{"arch": "convnext", "model": "multi-label image tagger", "dataset": "simulated telescope pictures of galaxies", "train_examples": 195000, "image_size": 64, "crop_scale_min": 1, "horizontal_flip": false, "color_jitter": 0.2, "isotropic": true, "norm": "layernorm_no_bias", "hidden_act": "swiglu", "mlp_ratio": 2.67, "dropout": 0.05, "inner_norm": false, "moe": "expert_choice", "num_experts": 4, "moe_every": 2, "expert_mlp_ratio": 0.5, "experts_per_token": 2, "shared_expert": false, "patch_size": [8, 8], "conv_stem": false, "layers": 14, "width": 320, "kernel_size": 5, "num_labels": 16, "residual_init": "zero_last", "optimizer": "nadamw", "learning_rate": 0.00095, "beta1": 0.9, "beta2": 0.98, "eps": 1e-10, "max_steps": 8800, "batch_size": 128, "epochs": 5.8, "lr_schedule": "cosine", "final_lr_fraction": 0.05, "warmup_steps": 170, "weight_decay": 0.0}
Rows from expert 2 of block 3, named by matrix and row number. Rows with one number belong to one neuron. Each number is 128 + 24 x the weight over its row's rms, rounded and kept within 0 to 255. All counts start at 0. Numbers have three digits each. After the name is the row's rms in percent of the matrix's.
# gate: expert gate (model.blocks.3.mlp.gate, 4x160x320), inputs 214-319
# up: expert up (model.blocks.3.mlp.up, 4x160x320), inputs 214-319
# down: expert down (model.blocks.3.mlp.down, 4x320x160, transposed), outputs 214-319
gate.16 106:112118114143158124139157145146120135104118078147168077121135138160163067124116122170137107161142139137154107100090106136121172090137153137143171135137139111145111118146114131106122134127152118134092111140128148105129110097096172142139104153113117137128126133126115086099139144121126087156127102111117103126104152106131
gate.17 086:130145123172131131108136115111160134110122122142157159096135149113102133158111127116086139098136154114129149105163126133156119120133098135089107137092101137092147118154103154126142129097132122173094140133107133109172115166141144101145150144152100158144142132148080161147134089120135086109132132114140184149089134104070
gate.18 099:142171098133126113157124129147151112181124139125116127123134111114147144124128107125122111137152138142168131093126141122112119126122091132151101104132136120142137086139140157084107070145143091150077121140099128128113123089124099116139116147133081155154119117118157129142086139108144117131131126125157139106163130136161
gate.19 108:098116088160128107154168087148131161143137155145109101133104117149128167136126146104146135096152104112124103143137098139108162105142077127149126135119130101108128114126108180110126109103162150130157126178127116138159097199127133137112097176165079124112151121133139067139115152129132147129134156170124149088149135158102
gate.20 101:098118112124109121142115141123141151142125088116145134108119143068101084132145118145112131105132132125137168142131132087150175175107099162163130158100150153150069137119132152115124149100125119103182139106138124113142122130098153145108068123091148142086077125168121119122142106134125158100134110146149131113175153125137
gate.21 104:135129171133165136182117116144128161145125085142123111137150133142135082112111154124101149123164165123123081173100141131107150164132165147094141109124116131133144081113099149158106140108147089135091114123127119134114101162113121167196160081152130102091124151112156118115131142117133096101120124162109103124137151119140
gate.22 103:111083142113117118117109147104105128194115116144118136133111148096143104137105124113134098144170155118105145136121126140112116123106136158122160123087122120129074124092131097110157137127143157149101109114106149089127126106103135085155125070134072152115097145119120128134102139101132092114133102156139140147131107168160
gate.23 103:122077138158152165100146092128165082172155105099129126117133151115125143134129104128161153085142132125145107153130136088136136132101073108098149171098130081138114118119125143182114135122155142109094185124114109153131093136122090161154119125086125129120115174175173128127132159129128146106159110145111181136118131103137
up.16 107:109106133136128117147140084129168120091119112161128051124135116152119126132142171095114149130121148125167148147133147139125095145122151131164111115095135151129084093135117191148141148145112100146107128159081145121099118147103109144101127141144123153152143156125139154081127118139112166145094139142128149114132117078140
up.17 087:112125151095121116095115153102155147093140123119161129096091081175158115104154127128141147117117099119126142120088072165123118127148125122148130156116137115133130131132097193128081139142122114155110127161136143136133123111147105171146103136126146132147176153137141122151123150095127106176109130131134166133137106086108
up.18 097:146144146130085139108110136119121145123095130141133147167147117112113152127144094134129122110154104164136122117109134133149132096107147166162137127128129119150124133127138116126063149089109101111134107114122112114105080140158167135104106106127144112143130135090097141130127110109122077111151137130107122126081155158144
up.19 110:147137130148118140132101148132145132122141085155072060113160108136149081162088085140136125120156095091156106120138140105140091123128131093162096116130136115119146140174136149131128154114124123140122139110121145133104134162126104153124105164175117121152119143100133096178130129102115112137129158117093123088117158120157
up.20 099:143156125130097101084124139114132110120155142154139118145173127131171139133121114119183115107160111121169140127086128115152092136149101078153099091095162122139098176137188081147111138167102104119125142117093149120165073116149097118091118150090150102162115122141156160158134121143120098098121135088126143129093134123133
up.21 102:170103148140182134161122110147129119134105127100142105098131122125103104170136134139133146121123115105142094180150090124081126104096138119119119178162155112119140151168123164152074092113167088123107151101119145158120107180153143120159117129101120148112110126114186126144095092086158108144163128141111132110157128132156
up.22 104:192147129146111115158153121117148144133107112132131084135154103156142142130146138171121166130145101112179139122149107106154139137117134149128136124188119150111087134127087174152165124087143118113118097148127124126129142148149091129084117094112121149146157099110142131127130102146076103079158077158173155109139105130107
up.23 100:129134124125110116140136151072086108109161095088121123168119152123130082135127100111184118146124141135122117113116115114130122097145131107147180118144127164137142165105129167115142039113141131084176129117128162161111112097118119115084101143162118122162119131064172116156152117149142136125090141142100141129100114121086
down.16 111:106105120137177125124124085134128110078086113120128112135159123152132116139109144118111130142091111153159126158140108151166138138144119134137117109093120114146145086079087146137095151124158153114146147110135106145139107131118131126102139134119107126088141172151122118128180110144122108175123107115154132141122189103118
down.17 092:151096120154087141123144130134152126104156158096137086166100102164140123110129119110161169129130107152161119104121119153087136112113163112139106152146130130171128165125148115115087136147142163086136134138139146086145133090151145146127161109117161116090173109120124166102098074102126129148145143139073105081119141099114
down.18 096:097142106162119095114136090098160113165157173105149104141127169153134126126133121122151139146129155096093150132132125153091115146118093122160155148073143120095136125174124147128076152091110122111131139163148143152076148113146109127140133122137148134085143147157113142129136139130086153118154071167107126113136134147101
down.19 109:080113138137141146147162169142083149107115127108133094095107116162132155108118184135110160116137135128139133148109168107178149142117106066148137145185152113124131059122125159117103121160155141152099133129093106137125135125127097130060096100114131116136089156136135102088154148126135122155110121116149132105146134119144
down.20 099:148131082111109147111126092111093178140143114116074163097128111160124099118108113116146117147139132145100137118168153085109140147120127122100114146112115136123129133145166133129154084178102106122110177133112095130107165139121128130146147085109115100146190124131117143116100076133122136157108150102184167102090102151107
down.21 101:118151092124127132110136091126135128141124132140115127137116158162105126146169111102108139121135133131129136144167160133131130127123110128138102117119154138134142145143123121128115139140086134119133101166166129138107157155148143148125121102092127153164159133115151106071105111142166157134116137072114094161123127142138
down.22 096:144118138124134097132122124125132124077098192157150140094116087147157150123125129121102130096132132126167120092118131131151115109122108119139095122165151115144111169138132140150165097119139121157053100136112114164156137161151119097126125138175140145096097115141152113114087118144141132105095145109114125111155150118103
down.23 098:195145142131159147119148127140113116110157126153095123134152137163157144148154094129143163090149088105137113111151122103146170101109141104159141101168113098137094125100121128131093106181133060185109148146129135104146165136161158125151099148165128093118105079137118135145110151129089134147093101097143143123142119144097